config.yaml
encoder_arch: "vit"
model: "image captioner"
dataset: "made-up waving flags"
train_examples: 48750
image_size: 48
crop_scale_min: 0.8
horizontal_flip: false
translate: 0.12
cutout: 0.4
tokenizer: "word"
vocab_size: 53
encoder_norm: "rmsnorm"
encoder_norm_position: "pre"
encoder_activation: "gelu"
encoder_mlp_ratio: 6
encoder_head_dim: 48
encoder_fused_qkv: true
encoder_bias: "all"
encoder_qk_norm: false
encoder_parallel_block: false
encoder_inner_norm: false
encoder_patch_size: [8, 8]
encoder_conv_stem: false
encoder_layers: 6
encoder_width: 128
encoder_positions: "learned"
fusion: "cross_attention"
decoder_width: 192
decoder_layers: 12
decoder_norm: "layernorm"
decoder_norm_position: "pre"
decoder_activation: "gelu"
decoder_mlp_ratio: 4
decoder_head_dim: 64
decoder_fused_qkv: true
decoder_bias: "all"
decoder_qk_norm: false
decoder_layer_scale_init: 1.0
decoder_parallel_block: false
decoder_inner_norm: false
decoder_drop_path: 0.1
decoder_positions: "learned"
decoder_cross_attention_every: 2
decoder_tie_embeddings: false
init: "kaiming_normal"
residual_init: "scaled_by_depth"
optimizer: "soap"
beta2: 0.99
lr: 0.0019
beta1: 0.95
shampoo_beta: 0.99
eps: 1e-08
precondition_frequency: 25
max_precond_dim: 1536
one_sided: false
adamw_lr_other_params: 0.0027
ema_decay: 0.99
steps: 8200
batch_size: 128
epochs: 21.5
lr_schedule: "wsd"
decay_fraction: 0.3
final_lr_fraction: 0.01
warmup_steps: 410
weight_decay: 0.0
adamw_weight_decay_other_params: 0.05
Rows from block 2 of the image encoder of a small image captioner, named by matrix and row number. Rows with one number belong to one neuron. Each number is 128 + 32 x the weight over its row's rms, rounded and kept within 0 to 255. All counts start at 0. After the name is the row's rms in percent of the matrix's.
After each neuron's rows are labels from the 100 images, of 14976, where the neuron reaches its highest value: "responds to" is what is common among them. Only what is clearly more common there than usual is listed. The data: made-up waving flags. In brackets: how many of the 100, against the usual share in percent.
# fc1: MLP up (encoder.blocks.2.mlp.fc1.weight, 768x128), inputs 0-127
# fc2: MLP down (encoder.blocks.2.mlp.fc2.weight, 128x768, transposed), outputs 0-127

fc1.456 095 [206 144 153 149  64 113 166 163 111  88 174 139 142 124 125 126 179 111 148 142 122 132 128 104 127  90  97 137 112 162  98 166 143 138  80 144 114  86 104 178 155 162 164 128  76 105 131 112 147 127 129 172 143 100  97 105 136 177 116 131 153  95 140 111 138 172  85 142 190 124 111 127 107 125 148  96 124  71  71 173  98 122 175 172  92 133 188  96 133 111 186 108  69 123 131  89 145 126  36 127 204  64 126 114 193 206 128 151 119 143 140 123 138 138 128 137 129 104 110 149 114 142  92  99  82 110  86 144]
fc2.456 105 [ 90 185  83 135 106 165 115  76 139 133 106 124  92 185 134 118  88 171 102  96 113  76  94 152 164 130 110 180 122 123 184 163 134 119 187  98  91 145 120  88 109 115 112 110 105  88 102 123 136  65 143 163 123 132 123 170  92  83 195 138 157 136 157  88 135 156 166  83 153 122 201  65 149  78 116 121 112 132 167 136 140 102 140 133 147 153 132  76 104 122 100 171 146 105 101 138 169 134 164 109 123 129 161 110  66  97 174  89  87 189  96  91 116 201 136 139 109  83  95  97 146 109 149 167 151 157 137  89]
responds to: yellow (53 vs 22.2)

fc1.488 096 [169 140  97  98 159  70 104 163 134 112 127 121  97 120  74 119 122 112 157 110 185 152  88 171 175 102 148 150 123 105 130 133 165 110 114 128 192 118 186 121 136  83 168 102 118 155 137 106  76 150 123  94 120  80 188 141 139 114 105 138 147 100 123 147 193 125 118 118  59 169  99 145 101  68 123 162 184  62 160 144 147 109 158 166 111 119 171 135 165 104 215 144 133 110  68 119  95 110 160 116  67  98 121 158  70 118 112 117 131 165 133 113  95 110 148 191 141 159 104 119 127 125 180 150  98  88  72 118]
fc2.488 092 [129  76 151 151 183 162 104 149  92 137 122 101 111 132 130 130 116 173 145 119  82  93 116  91 102 119 126 109 129 157 145 119 128 121 184 142  60 100 100 107 117 154  97 168 121 165 100 120 135 141 155 163  90 161  91 177 127 127 177 108  68 156 172  88 157 113  95 164 126 127 146 104 128 163 178 163  95 196 129  77  93 107 114  79  68 107 116 112 155 129  23  86  76 100 132  99 118 143 145 104  93 104 121  89 130 144 117 129  54 111  77  75 151 126 145 118 120  85  91 164  65 159  82 144 145 152 150 156]
responds to: green (91 vs 22.5); saltire (37 vs 6.6)

fc1.694 114 [135 168 144 115  78  70 154 125 107 154 147 151  65 117 150 183 171  97 115  87 158 150 168 124 139 171 109 184 126 115 143 157 159 157 112 140 127 120 173 145 159 109 153 124  94 204 201  68 130 100  85 131 147 109 104 120 102  91 111 173 195 161  85 146 147 115 130 102 160 134 134 154  81  92 168 153 111 105 177 116 142 180 163 117 175 125 101 111 105  82 142 168 119 137 110 120 141  94 125 115 190 116 122  96 144 163  80 125  73 126 115 139 183 145 143 146 159 154 112  63 110 132 105 179 161  87 149  59]
fc2.694 111 [178 127  95 101 127 109 125 111 168 138 115 133 127  90 141  79 117  97  56 121  94 144 193 157 157 156 125 125 128 134  76  85  89  99 128 127 113 144  68  68 105 159 106 126 123 154 100  71 151 146 154 121  80 191 173 107  97 141 107  89 165  58 126 145 119 180 173 157 120 125 124 109 165 145 159 104  88 154  93 150 128 186 109 122  96 128 133  73  82 133 151 172 151 156 132 115 130  53 108 141 159  98 156 128 127 100 205 120 103 166 178  81 107 110  93 161 149 188 122 151 122  93 110 117 189 151 102 109]
responds to: green (47 vs 22.5)

fc1.467 091 [132 127  80 179 175 112 104 124  86 113 207 173 119  99 141 129 212 135 140 121 148 149 125 125 120  98 135  87 142 177 182 138 121 145  66 134 134 109 129 168  96 127 132 102 165 142 154  91 113 109 136 140 146  68 140 175  60 154  85 126 139 102 143  84 110 125 155 171 101 166 135  98 154 134  88 170 155 118 107 226 104 143  88 186 125 121 140 122 168 144 111  63 108 113 142 202 100 111 172 136  99 131 144 149 108  93 139 118 128 143 130 195 135 126  79 119 150 106 122 148 112 122  93 116 132 151 211 182]
fc2.467 085 [ 98 167 141 130 139 113 194 131  75 157 159  84  93 143 129 142 135 156 154 138 132  76 109 164 121 128 123  71 118 112 117 153  88 100 133 146 108 106 131 219 144 140 139  98 106  84  91 106 173  84  89 189 165 143 162 126 114 127 103 117 175 137 125 182 160 116  96 111 129  48 168 118 105  96 148  89 137 109 159  90 148 171 156  73 153 102  88 141 145  84 113 137 154  54 151 139 124 118 202 183 174 163  85 107 150 147 149 134 149 148 136  80 136 159 125  74  81  77 138 135  90 119 103 105 165 129 109 169]
responds to: teal (51 vs 23.2)

fc1.67 106 [162 120 143 121 149 171 152 151 102 188 148 121 131 125 141 149 104  77 183 131 129 154 149 150 107  91 111  60 182 191 170 184 102 113 208 145 140  95 153 158  84 153 149  88 119  80 190  84 108 144 183 157  95 117 162 187  95 156 143 104  81 130 151  97 144 146 118 118 168 103 130 106  80 128  83 166 116 123 137  99  93 120 112  91 149 179  57 114 141 104 142 157  60  78 117 115  75 146 196 100 167 136 102 115 135 134 150 143 126 135 106 153 137  91 116 136 143 168 127 127 132 153  98 164 126 154 189 110]
fc2.67 118 [ 86 166 133 157  92 121 162 131 184 111 111 143 110 124 141  57 103 114 114  48 144  49  96 143  78 106  91 154 121 132 107 157 154 133 120  61 104 149 108  91 143 120  99 168 136 174 118 161 152 106 132 121 159 187  85 118 158 136 161  98 133 118 116 129 106 129 149 160  98  52 120 119 147  91 155 125 135 150 143 107 174 122 156  97 151 158 189 174 151 160 179  65 136 175 125 102 152  84 136 174 140 150 145 154 151  97  76  77 167 162  91  84 165 136  73 152 139  60 102  96 104 144 153 141  89 118 115 125]
responds to: teal (57 vs 23.2)

fc1.532 091 [152 107 120  97 119 108 122 101 131  82 141  73 107 160 126 161 116 157  94 192 132 122 150 133 138 140  76  98 125  97  95 188  66 147 122 132 116 103 100 174 101 117 152 203  74 100  96  97 120 161 104  64 166 195 151 103 169 129 170 110 135 122 171 118 161  97 148 153 138 115 162  85 106 127 112 128 141 138  95 104 165 129 132 149 135 133 152 133 154 108 103 139 151 129 112 100  88 193 150 109 151  89 186 106 160  62 174 101 141  98 100 153 175  67 102 199 161  76  81 137 118 145 117 118 135 178 189 167]
fc2.532 092 [111 162 113 146  80  81 153 176 141 176 139 135 136  93 103  82 169  84 113 105 105 100 165 125 117 133 121 183 113 160 136 142 129 161 130 102 139 169 153 100 125  80 125 102 185  68 133 129 128 106 171 172 117 115 118 113 108 114 175 128 158 103  60 128 128 199 102 122 148 125 122 160 156 141 153  58 194 121 186 163 107 101 163 130 146  95  96 135 138 148 150 116 106 136 110 125 124 112  88 196 151 114 138 144  97 133 104 159 113 155 129 172 107 248 181  24  96 139 134 104 114 130 108 108 135 130 105 111]
responds to: brown (57 vs 22.9)

fc1.196 108 [131 161 114 123 122 120 108 138 135 130 131 187 148 103 150 114  88  65 117 109 166 117  62 160 196  86 182 191 140 127 112 125 132 120 151 164 140 144 174 137 101 135 139 134 125 104 145  70 101 130 101 184 178 113 122 135 216 126 121 143 176 168 177 103 121 142  41 118 155 133 145 140  48 208 125 180 165 147 165 100 137 146 122 129 142 118  93 148  84 115 102 120 147 160 136 106 160 176 137 129 170 123 131  70 139 162 116  97 153 129 155 220 115 133 133 150 141 153 161 132 145 135 139 106 136  83  69 128]
fc2.196 103 [180 113  71 103 104 161  88 145  81 116  83 144 112 156 109 116 126 152 140 139 150  99 158 113  94 116 114 105  51 123 120 108 194  94  92  89 215 157  86 121 175 160 142 118  85 172 119  88 125 156  90  96  78 117 155 166 121 166 158  95 172 108 137 203 129 187 192 134 135 115 142 151  94 147 167 176 116 128  83 148 124 143 133  84 158 147 125 125 142 161 125 157 101 103 114 126 136 151 138 126 119  83  91 202 190 124 142 136 127 138 105 103 184 141 105 104 138 135  56 120 160  78 114  93 159 120 158 109]
responds to: green (53 vs 22.5)

fc1.624 103 [ 87 163 195 104 129 166  80 111 166  73  94 128 100  83 145 123 144 120 128 203  65 119 116 177  85 175 102  97 172  98 131 129  78 150 132 170 135 145 129  92 126 125 157  81 117 102 115 158 124 149  66 136 117 138 154 179 121  92 105 137 148  43 153 128 141 131 132 135 169 132  56 167 144 186 100 126 115 145  70 128 141  72 101 161 145  94  71 139 103 191  81 132 130 119 139 117 180 123 207 129 137 100 130 136 159 168 135  96 149 147 167  97 112 105 138 123 159  84 119 134 111 167 144 161 118 147 145 161]
fc2.624 095 [111 148 149 162 118 144 144 120  83 114  85 131  85 178 133 167 100  96 108 171 165 119 187 151 155 133 140 158 128 120  85 133 132  83 137 156 147 108 121 143 128 103  98 134 142 123  95 120 153 137 127 131 157  90 116 114  69 149  80 140 139 185 113 113 103 196 138 177 114  94 148  88 202 140 166  95 124 128 156 114 139 163 205 100 179 150 148 136 120  67 143 186 185 134  81  83 185 169 102  98  96 122 149  69 125 212 184 133 155 166 145 153 113 160 124 114 151 172 181 107 168 107 124 121 126  99 176 112]
responds to: yellow (63 vs 22.2)

fc1.305 099 [125  76 146  90 115  96 168 103 150 151 103 136  80 132 141 196 124 134 170  97 167 101  59 124 114 127 127 152  56 184 134 138  91 159 162 119 109 152 133 105  99 182  99 165  84 141 130  91 117  98  94 196  96 146 142 141 158 138 119 153  87 135 127  99 116 132  82  99  89  94  95 167  61  83 116 122 185  77 127  53 113 144 160 100 138 118 148 111 129 131  90 116 126 138 104 138  73 120 155 103 181 130 126 102 141 109 164 130 106  76 136 109 122 167  64 132 148 156 140 138 119 144 117 164 135 107 232  77]
fc2.305 107 [195  78  52 140 117 147 140 223  79 148 123 117 127 116 158 111 124 104  97 138 106 175  80 153 108  75 124  91 131  66 129 155  91  76 190 143 124 119 138  99 134 136 151 111 167 166 155 127 120 102 156 177 118 131 177 100  99  95 127 159 119 115 146 105 152 140 137 107 103  71  95 125 151 106 114 158 124 134 134 123 146 109  91 177 107 115 151 178  72 173 120  99 124 107 101 172 169 157 136 163 111 102 154 136 172 122 153 202 138 119 143 121  71 154 144 119 154  78 106 169 163 185 115 117 175 159  94  61]
responds to: green (55 vs 22.5)

fc1.625 094 [ 89  91 171 152 163 153 150 125 157 157 157  99  80 100 127 185 139  59  82 195 129 120 124 120 111 143 125 136 144 126 139  84 136 110 104 192 137 143 165 180 129 159 107 141  44 185  84 141 163 148 123 128  75 136  99 118 177 127  68 134 132 107  69  95 134 133 132 194 136  98 140 120 111 113 120  88 119 151  87  93 112  80  58 103 139 124 110 157 153  85 185 107 130 161 144 177 123 135 107 120 129  87 105 143 126 187 104 217 145 147 137 162 137 107 172 117 111 115 120 198 130 125 125 169 153 134  99 146]
fc2.625 099 [111 107  22 105 169  97 170 177 111 122  70 109 135 152  62 120 138 165 129 138 116 159 171 128 125  93 140  85  94  97  72 148 126 138 146 139 128 123 160 107 120 144 161 136 167 125  79  92 183 126 119 157 131 175 127 124 171 105 146  98 116 147 115  82 114 140 125 101 134  99 140 108 121 130 164 104 120  74 180 103  85  78 131 170  64 179 149 154 127 114 115 174  59 117 124  36 183 148 139 168 110 100 116 147  80 112 132  96 154 117 139 113  82 152  97 103 118 164 146 183 183 144  96 109  94 157 117 130]
responds to: yellow (76 vs 22.2); white (52 vs 22.5)

fc1.182 082 [127  88 159 170 147 144  99 135 125  88 167 163 178 154 148 114 122 154  96 142 157 116 169 167  94 112  95 180 130 149 101 132 132  96 157 154 110 144 121 143 108 104  87 133 164 123 118 153 160  99 140 127 105  95 102  86 141 127 158 105 122 174 132 122  99 134 134 102  82  83 107 124 116 130 168  90 139 113 167  83 129  96 105  84 141 132  94  85 171 146 146  87 204 127 138  82 178  91  94 213 151  48 109 148 161 103 131 127 153 112  84  21 200 177 118 162 113 114 137 186 144 133  99 116  96 157 179 118]
fc2.182 089 [222 169 127 112  75 125 174 218 154 168 108 144 102  72 168 146 133  90 138 148  56 175 100 101 180 147 155 136 158 132  61 182 109  88 105 116 128 102 144 124 100  98 135 108 138 136  77 140 127  88 118 107 160 100 163 146 135 132 157 130 103 128  92 134 129 150 139 165  79 118 183  98 187 196 167 124 117 126 124 149 143 127 148 126 117  94 100 114 116 131 123  95 100 131 114 169  97  76 161 102 145 111 123 129  74 187 182  98 113 134 179 172  99 134 112 101 160 162 100  75 119 144 134 161 177 117 136 149]
responds to: yellow (64 vs 22.2); blue (46 vs 22.3)

fc1.512 092 [ 74  89 152 112 147 134 136 138 121 105 165 157 161 193 149 163 166 133 132 156 144 121 139 192 187 152  90 177 119 131 118  76 173 113 155 129  88 141 121  79 171 120  86 154 172  31 175 144 124 122 115 100  92  97  78 130 115 148 150 139  93 104 128 161 105 157 120 124 106 102 108 119  68 144 146 155 125  98 155 116  74 155  45  83 152 132 103 187 128 117 152  81 121 141  34  85 100  97 170  83 110 131 145 122 117 130 100 138 143 169  71 117 147 158 134 104 127 172 157 128 135  89  95 137 139 125  89 130]
fc2.512 088 [123 127  74 136  93  89 131  93 133 108 128 124 135  98  80 122 102 151 129 140 108 171  94 101 198 164  93 101  84  72 137 176 122 142 124 200  96 183 184 172  86 115 143 132 131 141 125 161 192 116  83 168 154 132 132 115 133  89 167 115 130 156  96  83 136 149 154 149  38 138 117 137 186 109  97 111  94 159 155 169 156 123 171 131 151  96 140  78 164 121 107  90 136 107 154 124 128 118  84 154 127 109 137 140 116 158 159  81 161 134 182 146 139  80 168 106 128  72  88 184 146 107 212  94 102 151 143 135]
responds to: brown (55 vs 22.9); black (48 vs 22.7)

fc1.654 097 [156 117 141  94 171 192 112 106 162 153 132 151 194 142  85 121 114 113 160 181 113  74 121 142 141 167 157  62 116 139 149  53 149 124 174 187 166 146 157 116 104  87  62  82 126 178 142 113 157 143 120 165 128  92 154 153 155  99 170 152  87 115 179 109  77 124  90 157  97  94 122 143 108 109 158 149 181 138 110  96 127  45 139 104 173 145 124 127 140 152 133 153 138 129  80 117  61 131 140 116 121 121 135 139  89 208  77 125 128 140 106 120 152  84 153 103 127 101 170 149 179 150 136 142 108 174 124 178]
fc2.654 102 [ 77 234 117 164  98  78 142 167 116 116 130  69  76 106 122 118 103 131 151 116 124 131  88 149 118 109 169 130 147  98 158 122  99 123  88 120 106 211 128 164 133 189 128 111 130 113 105 142 138 134 116  69 132 120 111 167 106 176 121 110 154 190 104 160 207 125 124 110 145 148 146  71 150 101 168 101 105 104 188 109 129 160 136 132 171 165 123 132 114 128  88 107 161 121 153 105 153 158 139  78 108 154 117 108 162 146 198 152 124 131 160 152  85  95 157 163 202 175  90 170 163  91 135  97 153 123  88 129]
responds to: teal (94 vs 23.2)

fc1.100 098 [ 92 159  85 145  74 132 160 179 148 134 121 124 131 150 107 174  81 113 121  90 112  71 117  69 134 135 114  95 184 145 149 120  72 142 155 159 138 120 181 132  95  97 127 140  97 190 118 133 190 136 125 142 174 169 151 148 142 172 123 216 118 195 121 120 149 148  73 139  60 151 111 183 134 139 175 130 163  94 110  96  83 139 125 114 112 123 110 164 215 121 110 147 124 136 142 144 148 105 122 149 105 101 150 189 157 143 117 124  95 140 150 181 141  54 186 165 146 118 142 132 174  98 156 123 126 111 166 155]
fc2.100 091 [120 116 159  53 162 146 134 131 106 128 125 138  69  67 122 121 112 163 155 135 179 156 109 114 110 179 135 149 116  86 146 154 108 150 168 132 122 185  82 132 156 167 170 141 152 122 143  97 190 130 162 185 121 146 197  96 142 144 141 106 132 133 164 170 128 141 147 123 111 122  52 107 145  61  75  91 103 147 145 152 115 160 115 124 176 168 169 103  38 155 144 135 125 132  91 117  85  26 139 143 112  97 144 141 111 117 163 149 121 140 116  67 132 150 128 111 136  84 114 156  72  91 134  97 100 152 103 172]
responds to: green (84 vs 22.5)

fc1.194 094 [137 118 166  70 114  85  70 134  94 134  92 120  78 181  73 111 153 158 203 172 163 151 109 141  89 193 119 112 142 152 126 106 129 115 147 155  93 180  92  99 190 103 113 101 143 165 110 125 141 149  69 146 145  98  85 141 176 154 119 121  94  86  83 144  94 149 141 121 123 163 107 145 169 124  88 166  67  82 141 146 133 147 148 123 134 112 120 128 133 105 137 144 104  85 103  87 154  89  97 146 158 126 110 135 136 164 103 105 154 167 173 192 111  69 103  82 132 100 104 169  78 173  66 156  69 115 153 138]
fc2.194 095 [ 84 118 176 149 134 146 134 115 145 136 163 155 125  98 108 136 100 145 142 144  96 129 137 119 141 109 138 143 122 106 148 163  91  93 108 102 214 161 119 110 107 138 149 105 127  97 129 139 158  71 122  97  71 124 129  92 139 149 129 115 202 144 132 132 151 136 112 127 159 108  88 116 156  42 163 111 136 141 108 106  77 143 114 152  90 135 109 165  71 102 154 120  41 125  49  87 166 158 104 135 156 124  75 136 131 122 130 164 203 170 122 144 130 196 191 133 122 137 206 159 146  96 181 136 111 112 164 205]
responds to: green (51 vs 22.5)

fc1.395 102 [172  97 114 146 151 140 144 141 155  91 110 103 169 123 132 180 122 129 125 166 166 140  84 175 177 162  72 185 126 126 144 172 115 134 179 141 131 151  88 114 152 102 146 187 143 136  80 123 136 173 199 151 150 100 129  84 134 147 155  92 147 118 204 119 148 138 186 146 130 135 130 138 122 111  99 118 130 158 161  99  93 164 100 111 183 122 124 118 181  82 104 140  85 126 140 106 144  49  30 116 117 136 161  67 119 129  75 161 102  84 116 129 105 133 144 123  70  87  65 177 124 119 135 104 105 136 168 104]
fc2.395 092 [150 169  99 120 121 126 124 201 174 176 189 134  97 131 121 109 109 177 116 175 151 196 131 132 100 113 162 118 151 195  99 171 170 110 128  90  90 128 133  63  68 148  99 125 123 133 142 151 156 180  56 110  81 119 113 124 150 151 106  98 112 146 114  86 123 142  76 128 135 175 146  90 136 196 164 109 191 161 116 108 113 130 130 165 147 113  89 196 106 148 122 129 138 105 108  96 151 181 103 137 144 169 199 120 127 171 164 133 112 141 172 126 144 155 134 129  85 150  95 131 144  70 136 167 156 151 154 184]
responds to: brown (74 vs 22.9)

fc1.292 096 [132 127 162 173  63 167 169 115  92  87 121 154 142 126  94 136 164 151 160 114 138 114 167 130 137 164 165  73 156 140 149  86 152 105 126 153  94 145 128 117  67 120 202 172 161 118 190 196 102 153 116 131  81 110 137 164 142 129 122 123 154 106 174 172 126  95  88 174 158 179 134 154  98 154 130 157 158 122 124 137 139 163 123 127  87 144 147 136 155 116 124 122 132 138 128 127  72 136 129  92 146  89  97 127 122 167 117 144 102 168 185  96 109 144 147   3 119 100 159 117 179  92 141 156 177  63  79  97]
fc2.292 104 [149  77 120 153 108 126 121 115 177  96 164  86  90 138 137 109 131  81  86 116 178 155 132 164 126 134 106 130 144 195  98 117 133 160  75 115 166 170 192 156 147 108 112  97 142 204 108  73  61 127 120 104 110 124 142 128 129 121  99 149 103 134  70 103 112 161 119 170 146  89  84 119 122 127  49 119 155  70 134 129  99  92 166 122 164 142 121 120 108 167 134 112  90  61 146 192 183 135 128 159 117 126 103 138  69  49 143 104 200 112 148 130 164  86 132 166 151 140 124 123 161 141 109  83 109 111 165 154]
responds to: teal (54 vs 23.2)

fc1.189 084 [138 126 109 135 160 147 101  68 152 138 177 117 114 152 105 157 104  94 122 142  79 146 136 100 146 200 127 125 125 133 151 122 124  90 126 111 149 161  79 140 181 134 147 217 157 164 121 150 117 146 208 117  85 143 135 106 109 126 156 105 124 154 118  65 143 156 104 138 117 166  96  76  78 108 148 121 154 145  79 195 149 152 173  96 101 137 152  98 180 116 141 112 126 103 124 145  87 205  99  75 141 124 152  86 131 185 102 108 169  97 105 180 124  90 136  96 100  93 108 155 132  23  92 128 136 134 119  92]
fc2.189 097 [165 129 104 135 168 145 114 124 109 119 114 146 121  67 131 133 120 163 216  77 167 181 168 116 165 101 142  89 120  70 155 116 124  95 134 138 127 116 121 109  97 101 223  41 143 159 106  86 125 111 146  94 172 131 121  88 107 103 176 146 156 138 140 117 137 171 159  83 192 121 147 150 120 154 188 180  81 132 102 119 156 139 169 177 155 117 140 172  99  97 146 144 112 224 139 135  86 136 166 122 118 159 138 134 105 109 153 135 150 172 142 113 170 126 149  91 107 154 106  89 104 115 106  89 170 122 101  84]
responds to: brown (93 vs 22.9)

fc1.443 108 [146 113 135 113 128  26 117 173 155  95 130 163 123 142 145  95 180 136 160 154 167 162 110 184 155 144 121 160 148 145 136 109 145 147  89 167 114 169 140 149 174 126  76 103 168 118 131 133 126 105 115 159 163 187 119 137 125  84 208 116 129 130  96 121 171 103 137 101 136 117 101 134 132 112 159 124  85 118 183 117 170 185 183  86 173 210 102 100 135 112 168 142 165  83 151 106 103 170 134 115 184 118  78 108 108 144 152 100 108 116 166 170 156 157  91 107 119 154 119 198 137 162 172 174 112 130  77 155]
fc2.443 122 [103  76 129 108 154 136 166 158 150 118 156  98 112 155  43 161  94 178 121 152 121 147  79 120 161 133  94  85 113 162  90 134 125 119 117 125 135  97 145 102 179 102 184 139 136 147 144 134 121 164 117 141 131 111 162 160 139 147 129 112 156  98 185 157  75 138 119 165 157 100 142  81 149 158 183  98 203  75 154 135 113 101  76 109 161 103 206 153 129 153  96  79 141 102 107 109 100 140 117 156 127  47 137 181 100  91  46 129  95 143 141 126 156 160 134 112 121  86 139 121 166  87 121 163 131  75 129 195]
responds to: yellow (90 vs 22.2)

fc1.231 101 [112 136 135 131 123 193 129  96  60  87 139 110 117 137 138 193 122 147 113 152 127 136 190  68 121 177 117 109 101 113 141 120 147 161  87 145 129 174 167 159  88 148 111 188 103 112 135  97 140 112 133 101 191  76 124 159  67 120 125  69 124 158 120 179  95 136 121 169 151 122 135 152 157 117  80 170 128 103  51 203 148 114 168 108 135 140 117 132 173 138  79 155 150  90 102 116  75 123  88  92 172 137 135 118 180 113 148 146 124 174 166 153 134 148  85 130 133 135 167 193 140 153 126  83 183 190 120 126]
fc2.231 102 [107 116 160 147 115 148 157 135 135 179 107 176  96 157 166  86 147 115 194 172  95  88 128 185 165 110  97  85 151 170 115 146 141 126  66 101 179 147  81 138 176 108 149 148 174 171 171 127 209 131 160 174 131 200 136 116 195 119 115 125 133 119 127 131 105 141 134 123 131 216 163 111 102 156 186 102 101 123 137 137  90 117  91 144 127 164 140 107 110 166 118  81 138 150 120 160 162  95  89 106 156 168 137  92 108 139 120 190 167 193 175 173 128 101 123 143 140 108 142 117 113 132 162 164 157  87 109 145]
responds to: brown (58 vs 22.9)

fc1.158 094 [164 146 106 100 100 147 111 153 160 129 148  84 203  65 210 140 179 191 145 112  67  98 148 151 146 163  91 134 113  58 131 118 153 183 108 106 108 118 138 131 153 101 103  88 127 132 119 125 112 159 163 109 123 106  92 136  95 117  45 171 166 122 137 172 128 118 148 134  76 110 177  78 153 126 125 126 137  69 144 101  86 130  92 135 132 106 110 158  76  98  78 136 150 122  93 105 121 167 132 133  97 142  40 186  48 111 168  88  95  86 121 126 123 104 102 144 138 141  86 129 139 110 145 142 118 131 151 134]
fc2.158 085 [134 145  94 122 109  84 200 161 134 146  80 168 106 173 128  80  93 170 122 106 142 131 176 141  95 131 135 122 147 195 111 219 171  98 108 156 131  54  55 126  99 156  93 135 179 123 191 149 139 136  99 151 159 140 143 157 168 125 168  95  80 137 166 118  92 117 116 155 166 156 168 118  94 122 107 147  78 139 109 108 187 112 164 129 156  77 182 107 111 142 120 137 101  97 156 119  82 101 154  88 140 109 122 162 162 110 144 177 149  80 136 130 174 121  84  89  76 119 105 132  87 109 117 160 150 128  95 111]
responds to: blue (80 vs 22.3); white (45 vs 22.5)

fc1.714 090 [122 163  96  99 160  95 198  59 210 110 199  99 175 132 119 119 176 128 118 113  44 103 135 132 134 120 141 182  95  85  84 104 151 159 140 128 143 131 125 141 153 235 165 155 118 122 110  98 132  99 120  79 146 113 121  99  99 138 113 159  89 111 148 115 107  75 122 195 115 149 153 146 135 109 154 106  98 206 165 105  83  98 131 182 140 119 160 174 108 130 123 110 150 145 110 109 148 175 110 154 129 151 159 145 139 147 156 193 139  45 123 118 109 154 114 144 114 118 139 153 121  87 142 135 136 149 109 115]
fc2.714 104 [ 98 145 173 204 106 109 110 146 130 180 119 140 128 109 160 140 102 162 132  74 155  96 106 153  88 104 138 118 123 132 156 153 162 149 161  98 117 161 149 126  78  82 124 114 117 179 185 124 115  95 103 143  59 144 161 101 168 120 133 120 159 144 135 155 151 149  72 138 114  80 128 122 101 124 110 181 189 158 119 134 149  97 185  70 126 130 186  97 168 123  59 107 168  90 144 133 116  95 154 118 166 112  84 162 160 119  46 112 167 127  86  60 139 134  79 134 127  92 124 134 133 144  87 163 115  95 208 143]
responds to: brown (60 vs 22.9)

fc1.24 088 [129 145 185 120 151 148 138 172 143  83 170 155 162 112 122 137 104 132  91  70  88 187 104 149 141 144 104 123 197 143  84 138  90 220 129 117 155 135  54  99 119 132 133 148 133 112 129 166 152 159 151 113 101 140 134  94 148 162 110 105 131 142 139 147  39 147 101 113 121 121 148  70 173 141 156 141 115 110 160 110  89 149  98 104 126 155 104 188 153 105  65 131 181 146 119 100 129 147 248 111 159  78  90 122 102 142 124 168 102 124 126 124 176 183 105 184 141 121 125 122  93  90 104 115 103 138 125 129]
fc2.24 080 [ 65 150  69 128 105 115 100 114  87 126 133 128  77 137 150 107 228 113 150 162  76  82 176 117 139  80  99 156 122 123 107 132 119 108 140 138 132 120 168 126 159 155 137 120  69 129 175 124  80 130 168 129 176 134 111 146  83 143  76 125 137 110  99 108 143 114 181 133 115 133  85 130 133 107  54 125 143 126 126 171  87 109 194 137 132  93 137  84 150 117 177 185 163 176 175 103 101  84  51 178  62 134 132 194  66 119 100 154 128 122 127 148 123 137  98 109 163 124 114 118 176  95 124 125 139 127 101 125]
responds to: brown (47 vs 22.9)

fc1.204 097 [124 131 183 117 125  49  54 105 121 101 131 103 167  84 130 204 155 170  83 126 159 161 166 165 132  91 156  72 101 101  89 164 134 110  89 133 126  68 152 145 144 138 117 121 159 134  99 146  88 149 114  91  71 114 220 107 125 114 150 181 132 127 152 111 133 153 162 151 118 135 155 139  99 143 128 162 122 140 172 138  96 144 141 129 158  79 118 152 181  98 193 136 140 145 130 141 157  65 169  58 139  94  82  81 120 153  76 151 121 118 144  98 125 135  88  97 136  73 163 109 153 138 130 159 156 144 177 114]
fc2.204 094 [107  89 142 117  89 179  98 160 100 211 191 101 118 164 182 146 128 184 155 132 128 125  95 128 120 108  95 138 181 169 173 126  79 142 150 140  92 173 125 125 116 194 135 101 133 130 132  93 148 120 122 184 194  95  97 174 190 111 149 128 111 109 102 120 128 126 104 138 138 135 194 172 113 140 147 125 125  86 131 132 200 103  87  98  99 129 125 115  41 144 112 143 133  94 112 116  88 106 105 144 109 134 120 141 177 108 175  80 145 139 167 157 113 102 186 192 146 180  85 117 135  86 108 118 130 100  88 153]
responds to: green (57 vs 22.5); red (53 vs 22.7)